From a checkpoint of a small contrastive audio-text model.
Training: adamw at rate 0.0019, 8400 steps, batches of 256.
Data: trained on phrases spoken by 400 fixed synthetic voices, 39062 training examples.
Rows from block 3 of the text encoder, named by matrix and row number. Rows with one number belong to one neuron. Each number is 50 + 15 x the weight over its row's rms, rounded and kept within 0 to 99. All counts start at 0. After the name is the row's rms in percent of the matrix's.
# fc1: MLP up (text_encoder.blocks.3.mlp.fc1.weight, 768x192), inputs 0-63
# fc2: MLP down (text_encoder.blocks.3.mlp.fc2.weight, 192x768, transposed), outputs 0-63
fc1.714 088:46 45 49 56 56 41 54 02 46 45 53 51 43 47 76 60 68 43 54 37 52 66 63 47 54 36 64 57 57 51 76 58 39 82 31 76 43 48 58 45 61 57 52 56 48 52 55 60 51 63 41 58 44 55 42 52 73 47 64 43 66 65 40 52
fc1.715 092:57 36 51 42 46 38 45 12 31 49 47 47 51 44 57 46 54 29 42 48 44 63 77 48 42 50 70 52 62 52 64 50 31 92 34 67 48 55 46 49 65 40 41 39 47 53 70 61 51 47 48 67 45 54 33 68 55 77 52 45 62 66 42 64
fc1.716 137:38 55 34 40 71 68 61 41 31 41 27 21 64 62 67 66 69 53 66 54 57 48 36 46 27 56 61 58 39 62 49 32 48 54 51 70 30 33 36 28 62 23 55 31 35 67 83 47 29 21 40 75 40 70 49 48 62 36 39 67 46 47 62 76
fc1.717 086:59 52 54 62 48 45 58 08 41 59 31 53 46 46 62 57 60 28 50 34 45 80 62 41 46 52 51 53 50 46 69 47 33 88 36 73 52 50 50 40 63 45 41 58 49 44 65 41 51 50 36 50 44 44 49 61 67 51 59 41 44 69 39 46
fc1.718 101:49 62 55 43 59 44 57 27 49 64 37 43 47 47 63 64 59 42 54 56 50 75 54 35 55 36 59 36 55 53 55 58 45 95 50 60 37 50 54 36 61 54 39 48 46 47 73 37 54 50 39 56 43 57 43 61 52 36 57 50 60 72 41 52
fc1.719 108:39 50 48 64 70 64 83 27 57 66 30 31 55 43 80 48 66 35 67 34 41 56 54 15 60 45 66 70 61 57 61 45 25 58 47 64 45 30 56 18 45 34 50 51 36 70 70 21 22 38 38 64 35 57 57 52 64 42 50 40 59 68 59 65
fc1.720 061:50 46 55 55 51 41 52 08 52 50 39 53 33 52 67 61 57 42 41 45 44 64 54 35 45 41 67 58 53 56 74 48 45 79 40 57 42 52 57 46 63 65 41 52 51 52 61 49 50 59 46 54 56 52 38 63 60 47 69 45 57 53 44 45
fc1.721 066:60 43 58 54 54 45 50 02 42 59 44 54 45 50 50 60 61 28 39 33 36 63 61 39 57 46 67 49 53 59 76 54 40 77 37 63 58 46 61 41 75 55 44 52 45 51 59 54 46 56 47 53 57 49 43 63 64 61 55 48 69 66 56 61
fc1.722 090:50 55 57 60 58 36 52 10 63 56 42 46 54 40 58 75 65 34 48 39 48 72 53 36 54 38 53 45 57 41 69 48 31 77 30 68 52 43 39 44 58 51 47 66 43 45 62 50 48 58 36 48 34 56 40 55 68 43 58 47 61 66 37 45
fc1.723 084:52 49 54 62 57 56 54 13 45 54 43 45 37 44 54 59 59 39 51 39 50 74 64 35 57 47 73 51 70 48 65 49 39 84 41 55 45 48 51 44 77 58 46 51 45 54 59 53 54 55 41 46 51 58 41 47 56 43 56 40 56 63 44 51
fc1.724 083:48 36 60 63 56 59 58 00 53 57 37 56 39 51 54 65 51 33 49 30 37 68 72 33 53 47 64 51 59 45 62 55 37 78 28 56 46 44 61 36 68 58 44 42 56 49 57 50 44 48 26 52 47 57 40 54 54 57 63 37 55 53 44 47
fc1.725 091:55 60 52 61 56 55 59 18 52 63 35 53 44 46 57 64 60 33 57 45 45 73 68 36 64 37 62 48 58 48 63 55 45 89 40 56 49 46 48 44 74 49 37 51 49 45 60 59 50 53 42 48 46 61 33 58 56 38 52 51 58 62 44 45
fc1.726 062:63 55 40 66 28 60 49 35 65 45 67 63 69 54 57 28 38 65 59 45 59 41 33 66 22 65 26 94 34 48 48 32 38 53 45 69 36 68 49 58 14 20 42 59 60 32 30 59 47 49 71 53 71 48 80 24 40 35 37 52 30 44 54 39
fc1.727 093:49 46 52 56 57 51 57 25 42 50 37 47 51 40 60 57 60 37 57 37 48 74 72 39 48 55 64 51 61 58 58 54 36 88 33 66 53 44 51 48 76 58 44 44 48 60 48 54 45 48 38 53 59 53 43 57 58 60 55 42 62 62 48 58
fc1.728 074:51 50 54 61 59 59 60 09 50 51 46 52 46 39 56 58 55 25 54 41 43 71 66 54 63 48 66 48 57 38 71 48 39 84 46 67 48 47 47 45 61 48 49 51 53 50 63 56 50 52 38 46 44 58 42 66 59 54 63 52 56 69 47 50
fc1.729 112:56 49 60 53 67 47 58 06 51 58 37 37 48 48 57 73 50 34 44 30 31 69 60 31 58 33 52 51 50 53 80 42 38 76 46 50 52 38 57 37 53 47 47 55 45 54 46 47 32 51 37 47 32 62 34 47 52 49 56 44 85 68 46 39
fc1.730 097:51 47 52 44 56 49 56 17 36 64 41 50 48 48 53 58 64 31 48 30 40 69 72 46 40 39 72 44 65 47 71 46 39 83 38 62 53 50 38 42 72 55 47 54 42 50 71 50 48 48 41 57 35 52 40 60 62 60 56 42 49 63 40 47
fc1.731 102:51 41 61 63 62 42 61 16 55 58 46 46 39 41 62 66 65 32 30 27 43 76 63 32 57 53 58 45 51 45 77 52 27 71 28 72 47 37 55 41 64 55 55 42 45 60 47 50 35 52 54 47 38 61 31 43 72 52 55 46 76 63 51 41
fc1.732 097:50 53 51 52 56 33 58 19 48 58 41 44 54 53 65 71 63 31 42 42 45 70 55 34 45 45 58 34 46 48 81 50 37 77 39 70 40 55 51 38 62 43 40 55 49 52 60 43 41 54 42 60 27 51 33 60 69 49 64 50 62 63 35 45
fc1.733 080:52 42 48 59 64 42 59 14 51 50 35 48 54 43 63 59 56 32 54 32 45 74 67 40 62 56 63 56 50 48 71 42 33 85 42 68 51 54 43 36 67 50 52 54 51 50 64 52 46 63 20 52 47 46 43 62 64 55 73 49 54 67 36 55
fc1.734 083:49 48 48 56 57 44 48 19 36 45 33 51 43 43 71 46 60 28 53 36 49 74 55 47 59 46 72 50 57 52 68 52 44 85 44 67 41 53 48 45 67 60 43 56 44 49 43 51 50 58 34 58 49 51 47 66 56 46 51 48 53 59 43 44
fc1.735 079:53 42 55 56 57 52 57 14 35 47 52 49 42 36 72 49 58 43 49 31 48 74 67 42 60 35 65 49 55 50 68 49 45 90 41 74 45 49 43 43 76 61 41 64 45 46 53 57 48 60 37 48 48 54 42 62 58 59 61 50 49 58 48 50
fc1.736 063:45 37 46 58 57 41 45 12 34 58 42 44 45 39 62 61 54 25 41 54 45 72 70 37 51 46 67 56 61 54 58 58 52 74 40 63 47 47 63 43 73 56 39 58 41 49 65 56 55 53 40 41 59 57 44 60 52 63 53 44 70 62 49 50
fc1.737 104:56 53 46 60 59 34 51 20 41 48 50 45 48 40 64 60 64 33 38 43 52 72 56 41 57 32 56 50 56 47 71 57 31 79 45 71 40 42 53 45 52 50 43 69 44 56 61 45 48 59 47 66 30 46 37 70 63 62 63 46 58 70 45 52
fc1.738 096:44 59 55 51 52 54 48 25 55 59 36 39 43 39 61 70 63 33 51 50 45 70 60 39 56 47 72 51 51 46 65 61 42 91 44 68 47 47 54 39 76 53 45 47 52 52 67 58 47 52 33 50 49 53 46 60 67 47 57 48 58 62 43 58
fc1.739 107:54 34 54 51 59 47 60 17 58 81 32 42 42 53 55 68 56 33 54 38 33 68 48 38 35 51 61 62 43 50 78 44 44 82 40 61 58 48 67 42 79 42 50 45 45 49 73 57 36 38 37 60 54 59 32 59 55 46 54 39 59 58 41 52
fc1.740 074:44 47 45 56 52 57 57 13 45 59 35 47 43 41 59 55 49 32 51 37 44 75 67 47 60 38 63 56 54 55 74 47 40 91 36 66 39 48 43 42 61 51 44 58 45 47 54 58 52 57 35 52 45 44 46 60 59 49 56 52 57 57 42 50
fc1.741 093:53 45 55 64 62 60 61 14 59 59 36 43 45 37 64 59 57 43 54 43 47 64 78 28 66 46 68 56 62 40 66 48 41 87 37 67 53 44 48 33 73 54 38 49 56 52 51 50 46 50 37 45 53 56 42 54 56 52 55 46 63 64 45 44
fc1.742 097:50 51 45 65 62 51 62 21 50 58 36 53 36 47 66 57 56 38 50 46 54 69 66 39 56 40 73 56 58 44 68 60 43 88 51 62 41 41 48 40 69 61 50 56 40 56 70 61 59 59 29 58 50 59 43 56 54 49 58 46 51 60 47 48
fc1.743 096:59 41 57 66 65 49 45 03 49 70 43 49 29 42 59 67 59 23 35 31 41 70 66 36 50 53 58 48 57 42 67 52 38 84 35 54 54 50 58 38 75 51 46 53 48 60 57 56 43 56 43 47 53 44 37 66 60 62 64 43 65 66 42 51
fc1.744 132:63 23 59 64 67 55 54 35 73 73 31 47 20 41 67 42 42 32 58 33 31 43 59 45 32 34 62 58 60 45 78 45 57 60 62 44 70 28 76 50 51 64 57 45 35 60 71 66 35 45 28 64 81 38 43 63 41 45 63 46 54 60 63 46
fc1.745 096:57 28 47 58 42 43 50 17 38 59 36 55 48 48 89 52 63 40 49 35 43 71 50 47 38 70 67 59 39 58 62 57 53 88 49 54 48 59 65 37 68 44 37 41 48 53 76 44 42 49 40 67 37 55 38 54 57 58 43 47 37 58 30 63
fc1.746 077:45 44 50 57 57 43 57 16 41 49 40 58 49 52 68 52 57 29 45 33 40 75 64 44 60 45 67 57 54 50 60 43 42 89 38 64 41 44 48 48 64 53 45 57 46 53 48 52 48 54 42 51 39 53 48 68 56 55 64 54 51 54 36 45
fc1.747 072:53 43 51 61 51 59 59 05 47 55 40 46 41 41 63 65 63 25 52 28 44 77 61 48 60 45 60 56 58 42 70 51 47 90 35 69 53 48 44 43 64 50 53 53 46 57 57 46 53 60 31 48 56 55 45 64 61 57 64 41 51 63 46 59
fc1.748 076:47 36 49 53 50 41 60 10 44 59 43 47 43 44 59 63 60 36 48 36 47 75 71 45 53 40 55 53 48 48 63 46 39 94 39 62 50 44 49 45 60 51 51 54 49 49 51 52 50 64 43 56 47 51 56 60 54 53 60 44 65 61 48 51
fc1.749 135:56 37 38 46 39 80 39 39 32 49 45 55 31 50 54 39 74 43 60 53 40 80 74 40 55 63 74 32 70 48 56 53 56 69 23 76 51 58 60 35 78 66 44 38 56 52 33 49 52 50 29 39 74 48 64 58 69 62 45 44 38 49 37 61
fc1.750 172:68 69 66 64 41 35 53 44 55 36 51 56 40 24 43 38 36 41 57 38 47 50 51 55 46 18 39 23 74 36 60 56 45 57 57 42 62 58 26 58 37 68 25 80 42 30 43 60 59 67 41 59 46 34 60 65 43 54 79 41 29 80 42 33
fc1.751 103:55 26 49 62 65 46 66 08 57 47 47 44 44 41 74 65 56 43 34 29 41 69 55 39 58 23 61 57 58 43 87 48 25 68 31 63 57 31 54 47 58 53 41 66 40 55 46 61 34 55 44 41 44 56 27 56 61 53 51 45 70 68 50 40
fc1.752 096:55 33 55 60 64 44 55 03 48 56 56 56 57 54 53 66 64 24 39 35 41 74 64 42 53 34 53 49 43 41 69 48 33 80 43 57 45 43 53 37 65 46 46 58 42 58 53 54 43 55 51 42 35 52 39 72 61 61 57 50 64 51 50 43
fc1.753 116:62 51 43 55 46 48 53 39 42 56 40 57 48 56 51 56 59 36 44 54 55 72 64 28 35 50 61 35 57 41 60 53 43 82 37 72 43 55 61 23 70 54 29 70 59 40 67 36 38 46 35 49 57 51 34 63 63 59 45 53 38 63 36 50
fc1.754 095:44 44 48 57 54 53 56 15 38 54 38 43 47 44 60 61 54 35 56 38 46 70 70 36 51 44 69 52 63 48 72 47 36 90 35 64 50 43 41 43 66 59 50 54 51 50 64 53 51 50 40 50 51 59 42 46 59 59 61 40 46 58 43 54
fc1.755 083:48 34 50 47 58 49 53 06 41 55 42 55 48 42 56 63 60 29 47 38 43 73 70 42 35 43 54 55 46 49 61 57 36 88 47 67 60 48 49 46 74 29 35 55 36 43 75 52 48 58 39 52 42 50 47 64 53 66 57 43 49 56 46 50
fc1.756 164:49 60 73 41 45 25 71 36 76 67 59 31 58 32 73 87 66 49 51 18 23 62 45 34 78 20 34 35 46 56 82 50 44 55 30 52 65 52 62 53 38 36 41 42 49 61 24 44 32 56 60 32 20 41 19 67 64 39 60 39 97 63 32 49
fc1.757 082:49 45 50 44 51 40 48 16 38 46 45 47 53 40 61 54 52 33 48 52 41 69 58 39 44 52 68 61 62 52 58 49 32 82 42 74 47 52 45 47 71 41 43 51 37 47 68 54 48 40 50 58 42 47 42 64 58 62 57 46 69 63 42 60
fc1.758 113:35 50 46 59 75 65 68 33 42 66 27 34 59 45 87 51 81 38 61 34 39 53 51 26 36 49 70 68 66 60 63 46 34 53 33 75 45 29 64 24 44 32 45 40 36 72 72 33 29 31 47 63 41 65 64 49 68 45 55 39 58 76 57 66
fc1.759 082:48 48 53 57 60 53 48 10 46 57 46 49 47 37 64 60 58 35 51 42 41 70 66 43 51 52 63 54 58 53 54 51 39 93 32 72 48 46 46 39 75 55 38 52 47 43 57 61 45 53 41 59 49 59 47 54 58 63 59 46 68 65 46 53
fc1.760 125:37 49 41 55 58 33 82 35 54 64 65 50 57 36 72 67 57 31 52 27 37 45 46 47 42 10 43 54 45 65 51 68 57 61 41 55 53 40 70 48 27 47 43 45 22 62 59 30 51 55 60 66 25 34 51 94 73 37 76 40 60 72 55 66
fc1.761 122:48 24 39 46 57 64 70 35 43 61 26 30 27 49 83 42 38 31 56 32 34 47 51 46 46 25 79 55 56 69 86 43 59 61 60 42 50 39 78 33 60 48 62 52 33 82 53 62 40 45 27 56 53 41 67 73 43 38 71 60 68 61 64 65
fc1.762 070:60 44 44 53 53 53 63 12 52 58 39 50 52 43 62 66 60 20 43 39 58 71 55 40 54 37 60 46 48 44 65 45 41 83 38 61 43 48 45 39 63 50 43 67 48 54 53 48 44 52 39 48 51 51 44 55 60 53 58 46 54 64 41 46
fc1.763 099:55 56 44 50 55 41 48 13 46 56 46 47 58 43 63 67 57 32 48 38 49 73 69 42 49 58 62 48 49 49 66 49 34 87 42 78 44 53 47 32 57 43 42 57 50 39 64 50 43 46 37 67 43 56 48 64 61 61 59 52 46 69 46 47
fc1.764 093:52 44 61 57 54 52 59 14 45 52 47 57 46 41 66 64 58 33 46 34 44 70 61 37 53 58 61 57 58 50 75 61 36 75 36 68 49 48 58 27 69 51 44 50 52 52 57 46 38 50 37 44 54 48 49 57 64 53 55 38 65 64 44 47
fc1.765 069:48 32 54 58 52 43 49 02 50 62 41 52 46 46 60 59 66 33 43 25 45 69 68 37 53 41 63 54 54 49 73 59 32 72 39 59 57 49 61 46 76 47 43 42 48 61 55 56 43 58 46 40 56 49 27 57 57 69 58 45 72 60 49 48
fc2.714 058:62 72 65 48 43 63 47 23 51 37 51 62 50 23 52 54 47 46 51 65 52 57 41 44 50 46 59 27 63 52 37 45 53 69 64 66 61 40 36 64 46 45 43 51 35 51 31 62 49 53 52 40 56 24 12 70 47 41 66 55 32 69 38 68
fc2.715 059:51 39 44 19 48 38 27 42 39 43 16 55 35 49 56 42 68 43 40 57 42 69 65 60 41 68 50 58 34 42 42 32 61 64 65 59 40 42 37 55 71 33 51 27 37 52 56 44 54 37 65 61 59 60 12 83 48 45 26 50 80 58 47 58
fc2.716 188:40 70 54 50 39 43 23 51 44 41 58 63 63 39 10 34 49 56 58 86 84 47 42 50 64 86 44 64 60 41 17 70 40 66 73 36 42 58 28 46 62 59 49 51 71 49 35 46 61 53 63 49 32 51 63 32 39 65 37 57 54 38 50 50
fc2.717 068:49 71 48 42 52 41 43 15 72 67 60 40 43 55 32 71 43 38 38 58 32 72 67 44 50 58 57 39 40 39 43 47 43 71 59 60 43 39 52 54 53 62 56 43 64 44 31 56 48 61 53 46 58 64 00 54 39 35 52 61 44 48 55 61
fc2.718 114:54 81 58 48 65 48 41 33 31 30 37 42 47 52 23 75 48 40 64 73 57 62 35 60 52 82 41 43 46 36 42 51 55 73 65 50 29 42 31 50 40 41 41 36 59 34 42 46 51 41 47 51 56 45 25 65 51 34 40 53 32 77 50 48
fc2.719 124:46 37 20 37 40 36 21 65 33 50 63 66 63 44 23 50 32 49 38 72 67 60 54 45 43 67 40 55 41 39 07 57 29 73 67 40 45 53 21 71 37 56 47 64 58 33 27 47 64 63 56 29 29 48 48 64 38 65 46 54 22 34 58 46
fc2.720 032:60 64 40 62 43 41 43 63 59 42 60 48 39 51 52 75 44 41 42 37 37 54 74 72 69 54 59 04 41 53 83 52 51 48 45 48 57 63 49 38 43 79 52 94 43 51 00 50 62 39 42 32 42 69 38 89 46 50 58 62 42 35 56 45
fc2.721 033:46 58 37 19 64 43 49 41 43 35 22 74 29 58 36 38 39 53 59 46 61 30 67 33 42 52 50 43 68 79 36 44 74 47 68 70 48 53 59 48 47 44 32 27 54 21 37 64 54 55 58 44 30 45 35 35 69 42 31 39 26 44 69 47
fc2.722 075:37 40 53 39 59 51 42 03 67 53 55 58 24 71 56 55 45 63 42 50 41 63 18 51 28 68 50 45 46 66 55 40 30 63 48 67 52 44 42 50 57 29 41 46 51 49 66 61 49 63 34 48 74 49 29 53 56 34 43 46 34 50 58 53
fc2.723 060:43 41 46 37 55 49 42 22 50 42 43 69 30 67 35 60 59 56 50 60 49 52 32 67 45 63 41 58 54 73 13 48 65 64 41 65 38 55 70 62 14 55 30 33 44 36 55 35 59 67 54 60 65 55 35 49 57 46 25 55 09 50 65 53
fc2.724 065:48 27 69 51 46 47 62 22 77 56 64 63 28 53 46 53 75 70 24 55 40 26 36 55 51 44 58 63 49 78 40 54 67 49 26 58 61 54 65 41 43 50 64 55 44 54 53 55 47 44 61 55 86 47 34 46 76 65 32 51 35 67 60 47
fc2.725 078:27 46 36 41 50 58 58 41 44 43 60 53 65 71 42 56 75 70 48 77 46 39 35 47 23 80 39 64 42 61 05 71 56 43 17 87 38 46 56 64 35 30 23 28 49 30 47 31 52 38 73 64 72 76 40 34 75 39 25 38 25 49 67 58
fc2.726 069:60 39 44 42 64 50 34 55 34 50 39 46 60 51 54 40 57 39 51 47 31 58 61 55 68 56 72 83 54 50 51 55 47 77 63 39 35 57 48 42 63 47 55 56 46 62 51 42 57 62 52 56 44 64 23 48 55 53 55 60 63 37 48 60
fc2.727 072:61 80 54 55 60 43 54 31 43 40 47 53 48 54 61 70 54 43 33 54 48 43 49 63 42 62 54 35 52 48 65 41 45 80 30 76 40 47 27 54 67 56 47 44 48 34 39 36 56 49 51 50 55 45 28 54 69 56 39 48 01 65 53 73
fc2.728 063:51 99 49 35 53 45 46 24 66 58 50 48 47 58 39 59 44 48 43 63 52 58 82 51 79 52 47 41 56 43 55 53 45 53 65 39 26 53 53 46 58 48 48 57 48 56 22 44 51 56 45 26 56 50 00 33 64 45 38 61 50 35 47 37
fc2.729 109:42 43 58 63 55 38 45 32 59 51 48 61 38 43 77 35 52 52 47 36 39 27 24 58 57 52 38 42 59 73 71 42 41 19 58 68 60 50 73 50 43 31 65 50 58 47 36 53 34 42 35 39 85 55 48 24 55 37 41 48 48 60 51 50
fc2.730 067:68 54 41 26 51 43 48 17 63 29 50 56 35 22 59 55 54 45 33 47 60 60 69 62 59 49 55 61 66 47 34 42 45 73 40 79 63 47 32 63 49 51 44 56 55 31 59 46 56 66 66 37 56 46 30 67 55 50 38 60 18 66 68 60
fc2.731 098:54 51 64 66 67 62 47 12 66 55 61 54 15 36 73 43 57 72 40 55 33 37 15 48 39 48 59 54 73 66 61 59 47 39 46 78 62 36 60 36 44 47 41 42 43 50 54 46 41 41 42 45 91 45 43 33 63 37 47 43 39 50 54 62
fc2.732 104:61 43 47 49 44 42 26 10 46 51 49 57 26 52 30 47 38 46 36 53 62 65 35 51 31 69 40 32 52 48 38 51 38 64 66 52 30 46 47 51 48 47 54 32 65 47 60 58 54 60 56 44 68 46 18 52 49 56 35 44 37 55 56 46
fc2.733 062:51 71 51 33 49 49 55 19 63 57 52 45 47 55 58 50 54 50 27 66 26 70 70 49 68 50 46 35 56 35 69 40 55 64 66 64 56 49 30 50 59 58 38 53 55 31 28 57 74 56 57 22 55 59 00 48 55 47 45 52 46 47 45 48
fc2.734 070:55 79 45 46 34 38 41 37 40 60 38 44 37 52 59 59 51 59 27 70 58 55 45 51 40 57 52 45 55 63 49 49 66 68 51 61 44 51 29 60 36 58 51 55 44 29 53 45 61 59 55 37 52 42 00 53 59 59 51 52 50 54 52 55
fc2.735 059:38 66 63 21 41 47 50 30 45 55 57 38 28 54 60 55 49 44 53 66 47 64 73 54 56 51 78 51 56 51 48 41 56 68 54 47 55 46 28 69 39 66 29 35 55 36 39 27 64 50 58 30 50 66 04 58 68 41 47 59 31 28 53 52
fc2.736 033:25 65 59 38 32 55 63 46 18 64 28 50 16 64 56 28 43 62 42 66 54 41 39 22 23 29 54 21 57 73 62 48 49 47 52 66 53 60 48 60 21 49 55 46 34 10 74 65 63 71 81 67 31 57 68 26 39 59 52 34 37 39 30 66
fc2.737 090:30 76 57 39 37 44 53 15 34 51 29 58 49 46 49 62 35 38 45 61 55 58 49 62 29 58 61 23 49 55 32 43 81 67 68 39 33 55 33 57 46 52 44 42 47 45 45 46 69 62 48 36 42 41 03 68 43 37 40 56 60 64 67 69
fc2.738 063:54 61 43 52 58 42 40 25 23 34 57 46 60 58 39 57 49 69 45 69 72 59 71 67 43 66 50 49 46 60 29 48 40 84 49 81 19 45 28 61 63 42 37 52 56 30 70 43 50 36 68 60 52 63 25 55 37 85 28 40 26 58 57 48
fc2.739 106:59 52 57 48 39 43 44 32 45 40 37 53 41 39 64 49 52 54 63 39 44 80 62 55 65 63 40 46 82 50 70 45 12 61 50 66 66 63 40 60 31 49 43 53 57 31 40 65 40 56 32 57 62 49 46 44 52 60 35 35 18 57 30 50
fc2.740 063:48 63 36 52 46 39 33 28 35 50 36 29 34 36 58 55 67 61 38 74 50 53 48 56 52 46 47 43 56 56 38 53 65 59 53 57 45 61 39 45 24 60 53 51 49 31 60 45 55 49 58 51 53 63 00 63 46 54 50 47 41 46 48 71
fc2.741 075:22 57 41 35 57 62 52 60 35 38 53 64 53 56 46 71 55 54 61 94 70 35 38 56 41 76 44 74 62 73 13 60 63 59 49 72 29 31 70 57 60 39 24 21 44 45 51 42 56 45 57 71 77 57 50 39 55 46 27 34 25 51 65 77
fc2.742 067:51 64 44 39 38 31 53 43 34 62 48 37 47 58 62 62 50 43 52 69 34 69 76 78 66 63 44 52 58 53 51 51 61 55 68 34 31 63 30 59 53 66 42 60 46 30 45 44 48 51 49 47 47 64 16 66 47 52 44 52 60 59 60 60
fc2.743 068:63 44 45 68 72 49 64 28 53 45 35 63 56 61 81 52 55 61 31 31 34 53 15 52 30 33 50 54 50 44 85 61 26 28 53 57 57 28 63 45 44 36 54 49 34 62 70 59 21 49 52 43 55 61 31 49 53 40 41 47 35 35 42 37
fc2.744 192:44 60 35 50 70 58 40 69 27 28 48 41 59 58 47 56 24 69 32 73 50 61 15 54 48 53 63 48 28 53 45 47 50 29 63 30 19 36 39 46 67 25 58 58 55 52 61 77 50 45 55 19 41 57 32 23 29 56 48 79 52 55 51 56
fc2.745 102:64 52 41 58 51 54 46 24 61 43 28 43 48 57 47 70 46 57 39 33 36 73 55 66 36 33 54 43 40 49 40 28 36 67 59 50 38 36 28 57 43 55 52 60 48 48 62 65 55 48 48 62 32 55 19 32 45 41 63 66 42 62 52 54
fc2.746 060:54 68 50 48 43 40 53 19 36 45 40 48 40 36 56 40 50 69 46 62 47 63 44 35 43 59 50 27 68 62 45 50 69 60 55 70 38 51 40 55 30 77 39 41 34 39 45 50 69 51 56 44 58 64 08 57 59 54 52 47 40 45 54 60
fc2.747 058:44 81 39 43 43 43 53 16 62 68 46 45 29 62 43 49 39 50 35 61 49 86 53 62 64 54 34 41 40 38 40 44 52 73 54 40 46 48 46 60 54 56 57 45 60 39 41 60 53 60 60 20 49 63 00 50 50 45 40 49 38 40 53 52
fc2.748 060:43 89 35 51 44 46 39 18 33 51 40 43 56 31 60 46 40 70 44 50 52 61 53 50 61 69 45 41 68 57 51 42 68 69 56 56 49 49 23 41 37 64 59 38 42 47 39 42 58 62 50 47 61 49 00 56 49 54 48 54 34 59 62 56
fc2.749 167:51 53 30 38 67 37 44 31 24 51 45 54 46 66 45 58 58 30 28 61 44 43 52 52 40 75 53 48 52 51 43 51 53 67 45 65 40 26 47 52 60 47 34 39 59 29 52 49 53 44 55 47 72 54 25 62 53 54 41 56 30 50 81 58
fc2.750 222:73 58 65 70 51 46 30 65 60 55 62 56 64 26 42 48 49 39 44 61 52 58 68 25 35 74 39 55 61 41 68 62 00 37 54 39 78 46 39 37 59 57 34 53 58 49 67 44 35 53 65 55 47 52 54 44 44 92 55 41 56 63 42 42
fc2.751 100:40 49 52 51 60 81 57 30 56 36 52 54 36 30 72 44 36 70 64 52 55 30 15 69 66 13 42 41 53 64 45 50 73 41 37 54 60 42 75 46 41 24 60 58 52 53 36 63 43 52 41 42 71 48 70 32 39 26 55 40 42 58 48 51
fc2.752 076:46 48 56 45 38 56 52 30 72 63 54 63 36 56 70 71 70 44 28 54 47 48 20 66 22 31 33 34 12 66 50 61 53 57 45 48 58 63 57 54 56 11 55 53 45 71 57 72 63 40 46 63 98 46 58 82 57 52 48 33 70 53 47 35
fc2.753 125:63 53 47 45 51 46 33 22 35 42 39 58 47 63 37 68 49 39 40 67 48 52 52 51 38 62 35 27 34 40 34 17 63 77 53 57 38 46 42 58 61 43 57 65 60 40 46 51 52 51 46 45 67 48 19 63 59 48 41 70 30 60 62 41
fc2.754 073:53 56 61 40 54 62 34 23 39 44 56 38 42 61 47 70 38 66 51 51 26 53 78 71 48 75 59 48 63 35 75 57 36 56 54 53 67 43 52 57 64 61 49 60 66 36 49 66 29 51 47 37 79 48 52 19 50 71 46 48 24 45 61 46
fc2.755 067:54 66 64 23 42 43 49 22 44 50 54 49 48 40 56 58 54 52 35 67 37 77 59 43 27 43 47 46 40 49 45 39 32 35 66 71 38 57 25 59 53 31 57 37 37 31 62 50 49 73 58 61 68 61 28 54 70 48 33 55 42 50 45 59
fc2.756 167:62 23 59 60 32 52 42 49 61 60 47 71 56 58 57 56 54 43 51 19 41 48 54 38 41 60 25 60 17 47 83 46 16 38 43 68 85 53 50 51 78 36 57 70 65 44 43 64 37 52 31 38 83 62 52 55 59 74 35 60 38 36 44 28
fc2.757 047:32 67 58 30 73 40 40 52 49 32 51 39 46 41 42 67 56 63 09 69 54 74 57 60 30 45 62 52 36 43 29 43 50 79 37 60 14 41 40 70 59 21 47 18 56 52 55 44 58 51 44 45 56 74 14 60 42 58 34 36 31 51 70 64
fc2.758 168:47 67 45 43 40 45 32 51 38 44 55 49 56 34 14 34 36 58 67 81 66 54 55 47 62 77 44 62 66 39 07 69 31 77 73 25 46 56 24 67 41 73 54 56 56 38 17 52 64 58 55 36 38 46 57 47 31 73 54 56 38 46 58 48
fc2.759 056:67 47 46 52 42 57 26 21 09 53 55 50 58 51 57 43 37 55 45 63 55 56 71 50 35 49 57 62 63 55 47 52 48 67 42 62 12 46 37 65 25 51 31 68 57 31 65 51 52 25 56 50 50 38 30 62 53 54 27 46 19 59 63 67
fc2.760 187:37 51 63 44 43 04 61 61 65 71 50 66 69 63 61 73 53 32 34 45 28 57 38 54 39 51 37 53 18 60 75 52 58 39 46 46 54 55 49 55 59 35 41 44 56 21 51 69 59 55 58 32 41 51 34 52 55 50 42 30 65 52 32 33
fc2.761 176:43 50 24 36 63 56 53 66 44 36 57 42 51 52 51 51 34 83 29 45 38 64 39 64 60 44 62 46 35 50 47 49 45 18 48 36 45 35 39 59 68 47 58 62 46 52 42 68 53 67 52 34 47 51 52 15 40 62 58 62 36 36 55 51
fc2.762 052:58 77 50 50 39 39 42 32 56 57 30 41 45 46 55 66 41 69 46 67 60 54 60 48 23 53 49 47 39 48 33 44 59 68 54 71 23 45 40 48 44 53 46 47 69 53 67 35 53 59 63 38 60 61 00 52 56 57 61 62 32 58 44 58
fc2.763 100:49 54 39 49 39 30 35 23 50 54 53 65 40 60 47 62 57 45 25 54 59 52 51 69 63 65 55 27 30 51 55 44 52 89 45 67 39 60 44 48 61 44 51 53 55 40 51 68 66 60 57 49 61 52 14 71 59 44 46 57 13 55 63 56
fc2.764 075:40 46 62 68 44 64 39 39 40 37 33 59 34 48 41 40 38 54 36 87 72 34 31 36 58 46 57 40 36 41 50 47 91 57 72 45 29 57 63 31 50 29 37 59 63 37 20 53 39 27 48 37 74 55 55 53 45 38 36 51 82 45 47 26
fc2.765 033:42 70 56 40 50 51 75 23 51 33 50 15 60 61 31 42 42 68 66 44 51 58 70 54 40 72 52 49 73 54 55 24 56 32 75 42 63 39 63 49 51 47 40 63 53 36 46 57 62 49 40 64 78 48 41 40 57 35 44 53 00 63 43 42